Weights of a small self-supervised image encoder.
Model: 4.07M parameters, 32-pixel images, norm layernorm, patch size [4, 4].
Training: 11200 steps, batches of 256.
Data: trained on drawings of small networks of dots and links, 48750 training examples, 58.8 epochs.
Rows from block 9, named by matrix and row number. Rows with one number belong to one attention dimension. Each number is 128 + 32 x the weight over its row's rms, rounded and kept within 0 to 255. All counts start at 0. After the name is the row's rms in percent of the matrix's.
# v: attention value (model.blocks.9.attn.v.weight, 128x160), inputs 80-159
# proj: attention output (model.blocks.9.attn.proj.weight, 160x128, transposed), outputs 80-159
v.52 103 [152 114 146 105 114 127 153 155 172 135 118 170 157 117  65  85 134 118 193 129 127 130 113 104 166 183  72 126  81  75 157 111 170 176 150 129 125 120 120 135  88 124 120 118 135 120 154 164 104 124 114 110 133  95 140 128 155 132 110 172 121  41 147 170  88 155 194 125 143 110 126 162 119  66 131 130 111 179 149 166]
proj.52 103 [ 85 146 176 155 140 157 145 150 137 134  89  75 138 126 134 126 110 132 100 144 156 113 181 117  60  93 153 141  72 145 141  84 122  60 134 157 110  96 169  79 183 195 172  92 155 145  66  96 191 131 153 158 131 111 158 126 118  96 150 100 111 170 109 116 133 143 123 139 119 116  75 122  71 179 136  86 148 145  96 144]
v.53 095 [ 96 140  75 158  93  87  72  99 157 111 175 139 177 151 145 122 106 137 175 120 109 126 148 123 135 140 137 128 132 118 128 108 180 136  68  68 122 151 102 161 128 116  88  90 114 129 152 121 149 115 114  65 141  96 148  72 157 141  99 139 113 166  76 118 152 178 124 128 113 107 157  80 155 141 102 137 166  86 119 109]
proj.53 095 [ 69  96 174 137 139 156 170 113 167 137 152 107 112 106 146  98 122 152  98  92 146 100 152 166 104 114 110  78 109 221 145 146  70 113 126  88 118 157 164  83 111 145 181 147 112 166 106 133  92 156 146 177 108 139 104 106 115 159 122 103 194 118 116  87 153 138 160 137 141 178 189 129 153 101 215 116  88 145 131  96]
v.54 093 [126 148 134 133 149 156 154 160  96 161 119 155 136 164 131 162 120 177 116 119 106  84 109 100 131 144  84 100 158 112 171  70 119 154 121  86 120 110 156 111 100  64 157 166 115 143 109 106  97 132  77 184 148 150 124 140 166 102 114  88 110  86 206 171 102 137 155 165 123 183 136 111 132 147 150 122 142 124  67 132]
proj.54 089 [ 92 143 144 106 159  87 120 136 119 154 103 126  78 107 100 147 138  49 121 113 113  45 128 112 108 101 130 132  59 106 111 139  91 154 139 102 155  86  95 135 112 105 132 102 178 188 168 142 128  91 144 150 122 147 168 106 111 108 105 157 128 149 147 145 115 124  85 110 130  97 160 161 185  68 180  78  90 178 157 135]
v.55 095 [100  86 104 125  72 114 151 137 127 102 148  94 136 138 145 203  98 158 134 120 124 146 127 118 124 135 101  53 149  80 108 129 106  97 158 128 114 174 115 204 136 100 136 130 163 133 142 124  92 141  89  75 109 127  99 152 122 145 111 134 158 105 157 118 166 175  93 134 205 147 178 126 165 112 104 197 160 134 171  85]
proj.55 088 [102 119 130 155 184 150 130 182 186 163  73  87 146 115 136 178 141  99 104  82  82  93 149 127 165 157  97 179 198 145 126 104 130 136  94  75 143 174 141 100  89 146  86 120  88 135 135 165 114 101 128 129 171 119 172 158  61 147 164 131 166 153 109 128 112  62 134 103 130 146 188 119 134 135 132 109  62 118 110 115]
v.56 103 [ 78 131 126  89 138  93 118 149 118 117 125 171  93  35 127 138 135  37 142  84  64  91 147 133 152 157 109  84  95 115 132 120 112 120 110 128 100  98 128  88 125 132 118  98 167  87 105  86 129 121 162 152 168  95  90 135 187  88 163 165 125 192 146 126 147 150 128  96 182 176  80 159 153  86 117 146  93 111 134 155]
proj.56 105 [139 115 156 169 137 145 166 120 139 105 139  72 179 160 128 103 129 147 156 147  86 138 168 172  87  83 162 163 158 138 192 174 133 145 117 152 186 145 132 101 130 194 179 126 146 163 119 148  98  99 129 137 125 151 100  83 121 145  94  75 119 113  63 114  85  83 108 137 153 150 162 127  91 173 103  95 104 146  53  99]
v.57 102 [138 185 139 135  82 192 155 218 108 117 137 112 144 123 142 150 102 143 140 110 126 124 168 146 121 118 109 126 109  95  95  67 145 141  97  75  43 108 105 141  86 188 123  57 159 153 122 156  54 106 103 141 109 160 111 163  93 147  96 147  84 126 189  71 151 138 191 152 164 122 118 119  84 112  98 120 150 167 109 171]
proj.57 099 [150 133  90 108 109 135 173  94  83 170  83 140  52 194 157 142  83 137 161 173  96 132 148 196 103 138 161 123 184 193 141  87  98 110 165 203 177  93 131 104 180 108 121 117  62 102 115 129 186 145 166 112 114 126 117  97 165 149  87 145 197 164 118 159  50 120  88  97 135  75 173 105  96 104 125 130 143 147 147 128]
v.58 094 [143  88 122 133  98  87 127 161 133  96 195 123 116 121 148  90 112 168 151  85  55 110 130 117 143 175 115 186 128 115 139 160 130 126 117 126 153 144 120 208 167 154 119 109 153 146 104 113 187 139 180  70 140  95 135 134 110 123 161 116 133 150  90 127 155 131 128 161 107 145 120 143 140 124 161  85  71 114 132 155]
proj.58 096 [142 129 112 135 139 150 113  79 118 113 111 129 112 108 140 100 150 135 108 145 126 124 130 188 119 120  95 119 170 147 121  77 162  86 119  53 144 114 190 102 158 112 116 146  99 126 193  77 111 119  80  74 137 105 155 150 159 131 159 133 179 115 152  65 188 146 150  75 155 177 156 123 122 106 139 130 175 129 138 109]
v.59 102 [118 115 129 168 140 154 112 176 146 192 124 128 118 131 150  92 125 194 106 135 117 131 123 111  91 116  89  59 178  84  98 144 134 162 106 156 111 142  87 137 115 154 123 125 113 144 180  89 135 114 121 175 141 119 166  82 208 145  69 113 116 175 121 200 157 150  95  77  96 170  77 182 122 144  91 111 129 142 157 149]
proj.59 096 [ 77 126 194  68 141  69 128 102 164 105 130 114 134 179 115 125 147 108 173 135 114 139  97 133  97 104 127 159 136 162 146  92 107  81 160 157 213 134 139 111 140 108 107  85 180 160  89 127 129 151 118 114  97 121 120 117  98 145 133  98 189 107 117  96 162 135 161 129 111 136 135  63 119 145 158  59 136 118 124 161]
v.60 106 [108 185 155 154 120 101  65 144 130 115  79 113  84 157  83 130  84 140 124 134  99  73 132 113 132 178  89 182  88 201 126  78 105  82 180 123 220 123 156 140  96 148 107 117  69 150  88 177 138 150 163  74  97 156  84 101  99 174 161 103  84 162 152 101 129 123  94 105  78 144 131 135 104 117 128 182 163 136 178 154]
proj.60 105 [205 101 112 122 119 143 149 127 138 131  58 125 179 115 121 164 144 138 161 156 156 129 140 178 114  90 149 139 149  89  63 101  74 171 113 161  83  76 149 131 167  96 151 107 119 144 187 135 119 140 121 104 122 116 114 157 127 143 118 112 129 123  86 109 186 144 172 191  80  97  38 131  91 161 116 144 114 167  85  75]
v.61 097 [152  95 104 136 100 129 130 105 127  41 137 141 146 204  83 124 125 116 144 105 161  86  99 162 133  62 179  78 141 164 208 150 175 147 100 136 116  98  80 103 172 126 125 117 130 166 165 152 107  88 142 125 151  81 133 111 121 164 109 124 191  86 129 139 107 148 121 104 102 134 162 157 131 105 105 179 145 126 112 153]
proj.61 102 [ 90 159 165 135 128 159 157 110 114 132 158 115 126  68 148 138  88 126 124 120 159 136 129 115 165 118 151 119 131 139 107 156 154 113 158 148  98 200 127 179 147 128 131 132 136  25  74 153 166 126 181 124 202 113 127 127 130 154 145 157 163  68  98  97  96 169  81 119 141 126  73 135 152  92 109 110 125  88 183 106]
v.62 087 [168 121 165 120 120 144 123 101 140 145  79  79 156 109  95 114  90 121 163 174 161 155 101 109 131 158  93 107 191 191 137 112  96 152 141 147 149  91 122 189  76  89 139 144 145 125 170 174 133 121 134 121 114 173 120 134 102  99 162 154 128 111 121 122  73 150 117 121 118 164 181 139  88 134 176 108 104 124  69 127]
proj.62 083 [ 66 134  69 173 121 152 141 127 142 170 106 130 125  74 136 158 199  74 106 100 100 126 128 151 110 168 140 174 130  52 132 121 139 106 130 118  92 175 107 118 137  92 121 138 100 162  93 120 162 137 164 141 139 110 190 142 148 138  97 137 120 120 126 192 178 144 100 142 113  82  74  77 163  97  99 139  96 166 104 186]
v.63 102 [134  68 120  44 150 100  78 136  94 157 190  79 174 121 124  91 119 146 150 120 142 153 125 143 167 114 182  74 190 166 164 128 163 174 135  99 123 164 146 130 170 163 173 184 191 134  91 132 118 139 121 155 134 114 130  94 102 128 121  78 146 111 103 148 104  95  57  80 124 116 136 123 140 181 102 114 136 123 200  63]
proj.63 106 [ 76 112 127 142 116 163 133 142 173 139 160 186 153 124 131 161 142 171  79  92 133 147 111  96 136 187  83 151  64  87 127 148 121 152 130  94 102 151 159  98  82 124 127 125 114 123 131 190 128  83 170  94 167 174 153 102 118 127 127 141 122  65 148  59 101 177 133 174  82  96 166 122 139 141 166 138 106  77  95 132]
v.64 087 [ 73 163 170 215 108  95  94 113  66 166 130 102 120 117 159 137 115 134 170  98 148  98 102 167 137 125 118  87 121 125 106 123 154 132 141  51  85  99 133 165 188 180 125 103 134 178 134 105  99 130  89  74 125 111 150  83 117 140  77 125 200 129 132 163 142 139 169 130 158 141 122 190 151 105 157 121  53 152 163 130]
proj.64 093 [114  90  56  86 103 104 127 170  93 126 177 164 110 135 110 112  65 109 172  98 176 137 140  42 160 135 111 119 122 129 139 166 127 124 125 171 181 136  79 149  86 126 176  99 126 111  60 146 155  79 176 141 144 151 173 133 175 149 138 144 161  98 171 175 167  85 152 134 109 144 145  89  67  93  75 149 162 116 139 105]
v.65 114 [150 120 144 115  87 104 155 170  60  81 143 134 183 116 138 117  97 108  97 108  80 139  94  43 174  85 129  92 133 117 169 123 157 145 162  78 162 106 117 105 150 159 238 181 177 145 122 119  94 117 116 131 152 118 158 190 147 131 110 165 140 107 131 161  95  95 145 121 109 164 130  93 186 146 122 177  63 103 113 150]
proj.65 114 [160 137 158 108 132  77 147 100  98 131  85  86 158 147 133 114  71 137  85 133 125 143 176 188 113 161 130 147 151 123  59 142 120 121  93 163 167 103 130 159 113 108 142  81 146  80 135 111 103 117 177  86 113 139 126 140 146 176 124 127 204 104  82  90 140 188 139 182 168 129 137 174 114 103 124 115 131 141  96  66]
v.66 089 [127 109 200 131 156 152 117 195  52  95 111 103 156 137 146  98 110  94 101 112 136 142 100 118 113 158  99 104 151 141 182 112 134  98  95 115  59 147 120 123 103 159 180 122 135 115 154 129 159 145 108 129  84 107 180 144 124 139 116 111 165 102 135 100  88 150 126 169  71 101 177 114 128 146  39 139 125 132  76  93]
proj.66 087 [189  83  93  99 148  85  54  48 130 128 117 167 164 128 112 122 146  95  94 132  91 151 168 185  90 138 150 126 145 153  94 140  69 107 134 105 163 151 126 166 144 138  84 146 205 154 124 110 127 104 203  97 163 124 116 151 102 146 122 183 156 102 164  96  74  71 168 129 155 129 105 116 150 102 147 107 131 118 171  95]
v.67 099 [103 150  96 118  95 138 123 114 124 113 129 116 179 139 203 210 188 124 131 157 126  87 146 126  97 154 155 135  93 138  96 128 131 121 121 115 150  93 132 148 163 157 104  94 128 141  94 112 141 110 119 161 129 116 110 126 100 139  55  73 131 120  91  70 175 162 128 116 190 107 117  49 133  74 124 183 129 111 174 156]
proj.67 098 [124  94 157 110 143 102 141 144 167 108 107 125 145 131 105  70 102  87 210 120 194 129 148 157 131 112 128 145 105  62 129  84 151 144 153  62  71 150 107 143 142 143 158 118 115  85  84 150 156 144 118 141 153  75 131 126 133 155 124 173 132 108 137 161 151 142  93 112  81 147 124 178 167 148  68  90 146 144  91 111]
v.68 095 [122 146 116 112 166  95 100  72 146 109  55 137 162  81  85 108 142 131 152 122 107 141 107 150 135 143 115 172  89 126 130 113 154 144 154 133 129 171 175 163 130 104 116 123 140 140 156 177 202 139 123 121 128 145 114 142 187 147 210 131 128 145 134 124 146 146  86  81 101 216 140  88 137  84  85 166 103 109 185  97]
proj.68 091 [141  85 102 163  88 188 104 105 131 135 145 215  79 196 121 106 141 161  74 178 155 121 138 129 122 139 118 182 118 166 104 154 177 163 118 110 143 131  88 137 131 188  94 145 114  49 116  66 115 137 112 146 168 100  77 152 111 100  96 146 119 125 102  76  92 162  92 155 113  87 171 133 114 171 133 142 103 155 150 179]
v.69 093 [195 154 147 113 144  89 114  91  85 137 146  88 121  97 117 185 117 129 201 128 157 106 142 124 121 125 142 146  96 117 140 116 169 112 148 109  75 101 120 128 130 154 139 116 128 200 138 163 131 167 172 124  93 118 193  75 155 207 143 154 111 138  96  66 174  94 104 168  93 131 107 144  91 149  88 118 113 158 144 155]
proj.69 093 [100  85 110  97 131 122 158 140 127 121 109 105 125 159 152 107 132 143 128 120 122 153 176 169 139 131 132 124 182 112  79 126 112  95 138 124 147 103 124 130  71 153 164 181  99 102 108  56 141 125 144  90 119 155 132 121 148  86 125 106 190 148 122 120 113 101  78 170  78 148 120  97 136 156 122 122 116 164 105 101]
v.70 102 [105 113  95 113 171 104 117 102 121  63  84 105 152  88  99 137  94 141 155  98 145 198  76 118 146 113 125 110 130 115 130 168 141  66 109 139 116 113 117 101 130 116 131 131 123 194 130 110 171 106 133  99 142 115 115 126 149 115  91 132 161 160 145 151 151 123 112 109 104 198  95  84 183 156 111 122 166 173 108 123]
proj.70 100 [145 115  81 100 135 159 107 118 133 129 153 141 143 157  99  87 101 134 136 119 172 125 173  96 109 205  98 135 135 176 127  60 172 132 121 121 196 190 124 145 104 152 114 173 135 100 131  47  53 115 148 147  99 176 164 159 159 163 143  91 111 100 129 129 139 177 158 161 109  87 124 143  77 107 101 136  86 114 149 124]
v.71 100 [151 161  99 123 118 118 175 139 169 119  91 147 130 135 156 146 191  88 185 147 167 159  91  48 130 152 139 139 172 173 136 142 161 152  91 164 148 142  46 138 121 124  73 140  49 111 111 141 105 163 112 107  77 162 112 106  74  61 132 191 111  99 143 104 111 119 149 142 114  92 208 170 127 121  82 105 143 132 124 117]
proj.71 101 [132 131 129 219 152 124 166 169  89 114 135 100  73 141 136 154 154 103 146 100 120  86 123 119 129  77 150 148 144  96 143 124  97 137 117  90 137 126 103 150 129 102 125  84 149 140 142 144 136 131  69 146 134 138  95 133 148 139 141  81 182 141 100 153 176 129 119 226 107 194 110 118 137 215 180 101 130 116 125 147]
v.72 107 [161  89 161 148 122 106  99 156 139 191 105 134 160 113 183  99 135 160 171 127 109  51 193 103 120 114 160 136 151 140 109 125 106  84 124 160 123 164 120  93 137 144 100 174 103 126 120 170 157 174 126 110  56 159 163 156 134 122 129 134 153 150  93 102 186 114  79 149 130 140  97 105 143 109 135  86 166 152 155 149]
proj.72 106 [163 138 161 131  99 155 161 151 110 137 127 115  69 126 149 147 114 101  56 131  64 143 123 148 133 133 104 150 192 125  85 139  98 158 134 110  93  54  82 109 106 129 199 153 129 182 191 118 148 138 102  81 100 119 101 108 118 103 120 129 111 126 166 151 137 125 101  84  99 147 136 100 121  82 130 124 178 104  60 107]
v.73 116 [161 140  83 105 120 163 106 103 187 155 105  77 132  98 133 161 134 131 158 182 112 136 124 121 117 162 119 137 132 152 128 141 136  69 179 108 111 118  93  67  66  97 157 105 131  58 140 106 181  87 175 119 116 119 116 146 140 142  90 118  97 104 144  80 154  98 104  71  81 123 141 166  62  98 147 116 188 179 106 130]
proj.73 117 [ 89 128 105 104 107 103 142 163 124  66 116 103 130 147  91 106 203 127 105 138 138 134 164 111 138  80  78 152 138 142 158 157 158 171 171 124 122 100 219 165 107 143 126 131 130 123 132 151  95 182  93 178 125 155  80 155 162 139 100 147  92 114  57 160 115 160 104 192 139 121 101  88 147 126 113 122 116 130 144 174]
v.74 108 [128  51  93  59 140 149 162  69 171  86 165 176 140 120 135  89 133 122 146 131  99 127 142 118 118 139  98 129  88 110  83 120 147 204 158 153  98 103 133 130  55 115 187 105 161 137  90 130 119 110 129 118 112 182 177 133 153 129  70  65 139 161  59 119 109  96 110 155 144 127  99  70 140 189 132 122 160 154 114 164]
proj.74 110 [144  81 115 109 165 153 140 165 156 150  87 127  94 134 155 149 100 184 168 182 141 131 144  76 131 128 143 141 173 104 168  94 109 140 138 145  82 121  97 128 125 112 147 113  63 148 179  72 137 161 163 105  65  93 124  87  95  80 157 127 180 100 193 151 165 148  98 102 121  78  85 167 151 116 129 169 166 113 103  99]
v.75 099 [149 201 146 136 137 130 120 129 141  89 170  95 124 115  94  86 163 178 143 155  98  84 129 143 146 133 103 183 123 118 137 109  74 115 133 138 144 134 127  82 157 142 221  99 119  79 147 131 163 171  79 122 129  99  84  70 109 126 196 133 115 107 126 111 127 127 167 142  83 113 127 186 133 108 114  88 131  98 144 150]
proj.75 096 [140 158  48 149 129 132 120 136 106 105  95 140 155 138 172 129 148 124 160 126 149 157  96 150 131  66 125  99 132 123 107 134 127 173 124  84 131 153 120 179  91  61  68 168 112 126 145  82 136  61 145  88 154 179 102 130 135 140  22 131 104 120 104  68 129 122  92 103 130 175 103 105 109 128 151 190  61 104 141 119]
v.76 105 [ 88 154 140  55 139  92 144  97 133 135 133 136 130 163 100 125 185  86  80 122 154  72  90 176 129 134 187 164 106 193 138 155 104 164 135 106  73 161 132 141 129 107  88 105  69 139 164 153 161 125 117 108 137 105 137 155 100 125 147  94 107 101 125 166 163 166 119 117 124 135  93 122 150 152  91 111  99  78 189  97]
proj.76 104 [128 113  61 149 138 113 112  97  98 128 116  97 132 118 141 137 120 145 193 163 195 131 124 108  49  95 120 146 124 120 118 141 137 120 125 140 145 120 147 118 171 189 168  63 149  67  95 123 163  58 126 167 189  58 176  99 107  93 111 120 135 152 138 132 138 164 129 108 136  94 114 131 106 124 124 122 100 148 202 202]
v.77 106 [153 154 107 112 108  89 133 147 142  68 175 138  97 150 130 109 111 149 140 138 115 165 119 158 150 112  78 108 113 112 126 168 151 126  98  51 140 124 103  91 152 147  96  95 158  87 130  84 131 121 112 134 186  81 163 122  70 145 128 104 102 116 118 119  87 117 216 145 116 138 167 168 108 151 152  86  92 112 148  57]
proj.77 103 [ 96  90 113 102 130 122  86 173 123 135  96 158 145  99 165 156 136 106 194 100 193 112 150  71 125 102 160 159  92  72 130 134 130 124 132 173 128 134 212 116 151 130 104  32 143 136 122 135 145 115 148 127 126 177 120 158 137 161  98 135 134 155 125 118 105 138 148 123 165 145  83 137 159 176  86 133 102 159 157 207]
v.78 087 [ 98 171  97 135 161 159 167 152 114  83 169 143 133 158 152 143 158  68  97 138  82 116 171  77 146 113 128 140 188  57  77 146 153 212 121 203 155 107 120 101 124 109  96 112 148  97 122 105 114 110  86 154 120 149  90  99  55 120  65  93 115 136 173 128 117 136 162 111 104  65 169 145 115  94 162 126 138 134 147 125]
proj.78 087 [145 144 140 182 191 174 215 181 133 112 106 101 156 135 154 114 127 125 165  80 144 152  86 125 142 119 109 118  76 117 141 107 109 101 130 112 125 114 143 124 121 138 137  93 108 148 179 208 113 120 169 131  97 107 139  25 179 134 206 164 113  86 105 118 147  47 112  90 117 188 101 120 130 191 146 142  96 159 149 137]
v.79 109 [ 89 168 104 135  90 135  89 152  94 111 140 117 103 155  84  69 107 155 127 126  81 122 137 145 136 124 146 136  69  70  85  93 112 116 138 113 149 144 129 135 135 152 157 166 168 171 149 144 114 144 214 107 138 124 139 131 115 131 130 118 201 130 119 181  53 117 186  89 109 169 118 120 130 135 158 122  41 119 110 158]
proj.79 103 [113  49 144 112 122 148 111 123  54 128 128 105 132 119 190 148  65 191 116  81 172 121 146 107 180 129  94 152 106 151 155 157 174 151 167 188 159 107 149 152 118 157 157 115  95 176  98 119 133 130 121  73 146 138 138 125 139 128 188 113  95 135  94 163 114 112 110 176 105 163 121 146 135  96 128 144 152 146  91 105]
v.80 098 [ 86 120 111  90 177 165 106 174 149 120 169 113 122 169 107 149 137  82 109  86  94 142  89  78 113  25 164 140 136 149 175 168 155  87 109 140 144 156 147 154 143 148 153 147  94 140  81 111 135  93 181 109 117 115 147  98 169  97 133 128 142 102 133 156 142 152 174 144  96 177 144 113 126  96 154 171 155 135 145 157]
proj.80 098 [115 191 110 179 124 100  84 106  19 165 133 107 210  94 157 178 107 129 174 146 177 140 179 118 148 169 155  81 137 142  85 159 200 141 121  93 123 159 144 110 132 125 172 107 128 101 146 144 117 120 161 120 127 125 162 159 154 157 122 123 111 140  90 149  94  84  96  77 188  87 122 126 118 184  91 119 106 118  94  81]
v.81 098 [167  80  99 116 149 106 106 122 108  91 198  84 121  87 121  72 116 103 164 116  90 113 126 155 147  90 110 139  74  76 122 166 140 152 149 169  76 136 105 183 185 161 109  92  98 117  96 145 152  81 181 159 128 164 114 183 118 147 201 174 108  95 174 104 104 145 124 103 134 185 139 145 151 131 136 151 119 151 148 142]
proj.81 105 [127 113  99 163 106 190  83 121 124  99 129 181 149 132 138 154 195 142 133 101 169 124 142 174 166 162 100  77 140 172 115 154 166 139  88 109 166 172 144  99 127 186 136 109 171 150 126 135 148 210 132 110 193 105 109 150 111 159 110  95 113 160  97  75  84  79 119 179 126  84 145 127 131 130 161 119 108 116 117 175]
v.82 095 [ 66 171  87 127 148 108 117 163  89  89 146 152 139 144 169 207 149 111  88 130 150 169  60  81 141 153 149  89 109  93 126  97 134  95 111 126 131 123 142 136 151 118 116 167 140 130 119 121 138 111 129 134 106 175 129  93 194 182  77  98 145 100 125 115 131 141  95 115 108 109 179  68 130 130 126 163 156 156  90  87]
proj.82 099 [172 158 106 157 164 129 170 114  47 135  77  81  85  93 129 119  69 123 127 115 150 155 156 182  85  84 137 137 102 136 136  94 183 164 200 109 164 101 174 168 141 142 116 108 101 131 133 125 110 137 153 140 176 108 174 112 165 170 193 150 206 118 123 141 108 135 168 133 128 120 109 169 144 139 128 104  50 175 186 133]
v.83 102 [129  85 165 171 138 135  94 100 185 138  83 135 106 174  73 105 178 208 145 152 110 154 116 181 122 127 109 122 165 136 114 156  85 184 146 168 117 152 134 134  99 107 101  88  86 110 139 129 111 120 161  86  69 162 122 127 168 144 105 160 173  89 101 103 118  87 120 100  90 134 143 136 125  74 113  75 146 143 100 162]
proj.83 096 [110 126  91  98 117 150  61 174 102 110 133  81 120 111 146 160 157  74 112 183 115 102 156  57 117 149  86 146 144 141 158 109 185 134 115  80 123 160  93 120 151 108 101 173 156 151 167 119 215 145 129 175 131 137 113  72 169 139  52 161  84 133 159  95 107 109 142 121 180 121 171  80  70 168 148 162 150 103 135  92]
v.84 100 [134 139 104 178 104 186 123  97 132  84 153 111  79 142 128  73 161 136 103 119  89 120 174 135 128 121  81 150 154 140  83 111 178 115 107 112  93 163 109 164 105 112 167 150 140 150 144 110 127 117 138  84 115 124  86  82 122 111 165 103 173  91 126 126 110 101 130 148  83 167 146  60 129 167 123 109 166 153 114 154]
proj.84 098 [127 143 110 105 165 179  77 193 138 109 104 165 114 120 104 215 123 105 126 165 123 148  95 123 158 102 108  99 113  85 154 157 123 221 138 112 147 151 132 143 133 133 111 117 148  80 118 150 151 109 151 143 136 132  87  98  55  84 116 143  88 119 157 140 110 115 117 131 180 129 120 161 120 146 135 159 111 137 104 128]
v.85 094 [ 77 137 107  96  96 125 125 115  93 149 127 178  94 147 116 159  95 157 111 113 140 128 129 155 142 118 154 138 108 176 146 125 178 108 215  84 113 126 159 106 141 145  90 116  98 106 110 160 107 107 177 167 126 145 187 101 173 103 131 131 128 149  79 103 151 154 218 131  95 166  96 179 168 112 109  64  69 131 140 155]
proj.85 099 [130 121 175 113 103 152 109 136  87 114 126 167 130 169 129 118  76  76 139 142 157 142 162  74 129 133 138 103 149 100 121 140 113 146  44 201 106 184 112 138 142 133 169 139 115 128  78 100 213 130  90 122 115  87 130 180 115  87  92 142 184 127 142 138 178 148  87 102 137 138 124 108 105 159 137 180 115 149  77 145]
v.86 094 [121 136 142 149  89 152  89 170 163 131 142  90  87 164 118 127 111 187 101 163  81 107 107 143 157 132  75 147 130 150 174 134 124  84 130 123 131 177 125  77 101 128 131 137 145 119  85 132 121 122 208 109 123 100 102 148 168 133 191 158 181  77 122 114 127  75 139 132 106  99 160 186 168 103 143 135 170 154  92 176]
proj.86 093 [157  93 132 136 114 118  87  87  74 172 107  54 141 102 125 149 151  81 103 124 123 169 138 120 162 148 115 124 187 135 172 142 179 150  64 109 164 152 195 173 156 135 111 139 106  94 144 131 165 145 100 146 133 125 141 178 102 153 105 110  45 165 102 119  92 166 149 100 212 162  96  93 120 148 104 183 166 146 114 118]
v.87 099 [151 146 143  58 125  95 145 145 131 125  56 147 150  57 151 146 117 113  63  84 162 130 109  76 101 122  95 152 127  72 144 146 169 104  83 120 170 111 120 199 116 106 159 134 190 140 104 151 153 143 117 100 111 212 123 127 179 117 133 171 102 140 123 107 187 179 131 156 116 127 117 126 119 141 106 160 144 135 146 155]
proj.87 104 [124 157 139 208 168 133 149 158 130  87 125 175 122 163  55 115  96 127 109 180 127 183 104 173 151 169 183 108 134 155  74  51 124 143 164  87  63  55 103 111 122 126 146 151 116 132 114  86  88 120 133 146 141  92 116 166 162 126 155 136 187 142 113 113 119 112 142 168  93 143 129 179 141 131 114 100  92 148 160 152]
v.88 103 [108 133 175 117  96  64 123 122 111 125 113  91 146  64 123 128 130 137 118 108 161  76 141 135  56 123 101 122 106 105  62  67  80  69 146 133 149 143 122 134 160 120 173 176  96 181  59  96 129 115  77 149 130 149 132 151  83 110 100 125 143 160  90 133 169 132 115 133 125  87  74  74 194 170 177 169 142  89 114 129]
proj.88 105 [173 143 109  96  84 134 114  83  93 113 143 117 147 124 139  87  76 115 157  91 104 197 146 176 185 126 148 177 148 123 115 113 115 112 142 136 185 122 129 144 115  84 131 146 135 156 117 132 174 123 153 156 158 112 129 150 100 176 138  72 152 148 196 121 106 163 112 130 119  96 102 172 116  86  84 129 222 141 126 151]
v.89 112 [123 141  86  97  86 154 185 136 110  80  79  97 152  99 129 170 151 112 146 149 172 148 106 139 139 101 153 127 134 153 188 120 116  74 138 106  81 105 135 146 134  86 104  99 117 111 158 163 148 117 115  75 151 103 170 112 140 149 161 188 107 130 118  90 170 158 122 158 148 177 117 153 162 120 110 151 127 142 144 124]
proj.89 118 [173 127 126 140 157 131 117  97 164 148 138 121 106 122 117 168 118  96 129 107 128 144 174 129 111 103 143  85 130 105 129 112 144 175 139  62 150 148 182  84 133  90 111 115 157  88 122  81 134  75 124 187 137 106 114 198 136 154 110 129 151 122  89 105 157 115 125 107 150  79 131  96  88 156 138 111 118 117 158 144]
v.90 098 [140  80 110 147 129 126 107 150  77 148 196 109  91  68 106  80  74 163 131 117 135 163 132 134 167 111 154 157 115 108 147 119 111 142 136 156 140 152  78 102 187 114 134 173 149  91 116  69 132 103 141 170  89 137 161 115 123 109 181 101 136 148 106 149  84 111 163  87 107 103 153  82 113 148 134 106  46 121 143 121]
proj.90 098 [134 121 101 160  94 147 148  86 145 131  93 101 115  89 167 131 114 155 106  75 118 153 132 179 157 175 118 142 109  92  91 142 100 137 147 157 171 120 118 156  86 131 131 124 104 189 157 147  99 230 150  45 167 127  95 151 127 117 103 103 118 117  91 122 102 105 151 143 208 147 176 139 143  34 123 146 113  69 101 162]
v.91 105 [116 153 157 143 139  93  81 125  76 186 138 102 141 162  96 134 111 136  90 107  78  77  72  86  95 149 163  95 117 106 164 111  97 135 110 118 110 142 169 143 111 135 140 170 129 123 115 170 160  91 150 150 133 191 175 136 161  68 144 116 127  90 119  89 145 110  93 108  59 134 123 118 187 142 157 114 132 143 136 199]
proj.91 106 [151 110  99 153  71 128 127 146  37  94 150 161 131 128 144 144 140  98 137 189 114 213 171 166 139  86 106 137 155 193  95 103 157 131 109 104 140 144 126 133 191 181 123 163 118 121 114 151 109 149 163 125 158  37  78 107 118 137 114 110 113 145 144 126 148 110 163  63 174 157 117 185  93  89 137 132 129 139 159  53]
v.92 100 [154 133 141  90 190 135 121 150 162 134  83 102 164 159  91 130 131 168 119 138 129 117 183 140 119  85 158 105 122 189 104 150  76 156  85  87  90 122 147  52 116 102  95 105  76 164 129 148  65 183 169  63 108  93 112 146 141  94 123 126 107 165 153 125 173 133  70 114 102 163  93 122 143 122 132 158 181 123 129 187]
proj.92 101 [119 164 142  97 169  76 117 139 135 153 202 134 124 144 113 141 186 113 140 186 171 155 107 117 121 153 148 145 177 138 111  83 155 121 139 154 133 157 100 169  84 161 148 153 140  66 126  95 129 134  66 147 112 114 161  66 106 113 134 128  72 120 129 164 119 166 147  56 119  79 147 204 148 119  94 105 140 115 106  54]
v.93 097 [ 66 102 118 126 152 183 139 107 131 170 159 111 101  90 128  93 186 130 111 117 104 107  88 132 142 137 128 140 109 158 152 163 113  88 131 163  76 181 131  48 109 219 155 132 114  93 175 142 153 154 125 154 114 109 112 142 166  91 136 111  80 123 135 140 134 172 158 102 123 115  80 130  74 172 174 134 147  79  73 103]
proj.93 090 [ 93 168 102 124 128 123 131  87 113 145 133 101 149 197 140 158 128 158 132 115 142 157  68 142  96 109 108 162 145 240  99 135 104 140 113 130 108 147 175 157 127  89 130  89 121 133 133 166 159 126 164 153 141  98 125 155  64  59  95 108 125 217 150 163 120  96 179 112 105 114 105 110 180 103  69 135  98 153 157 148]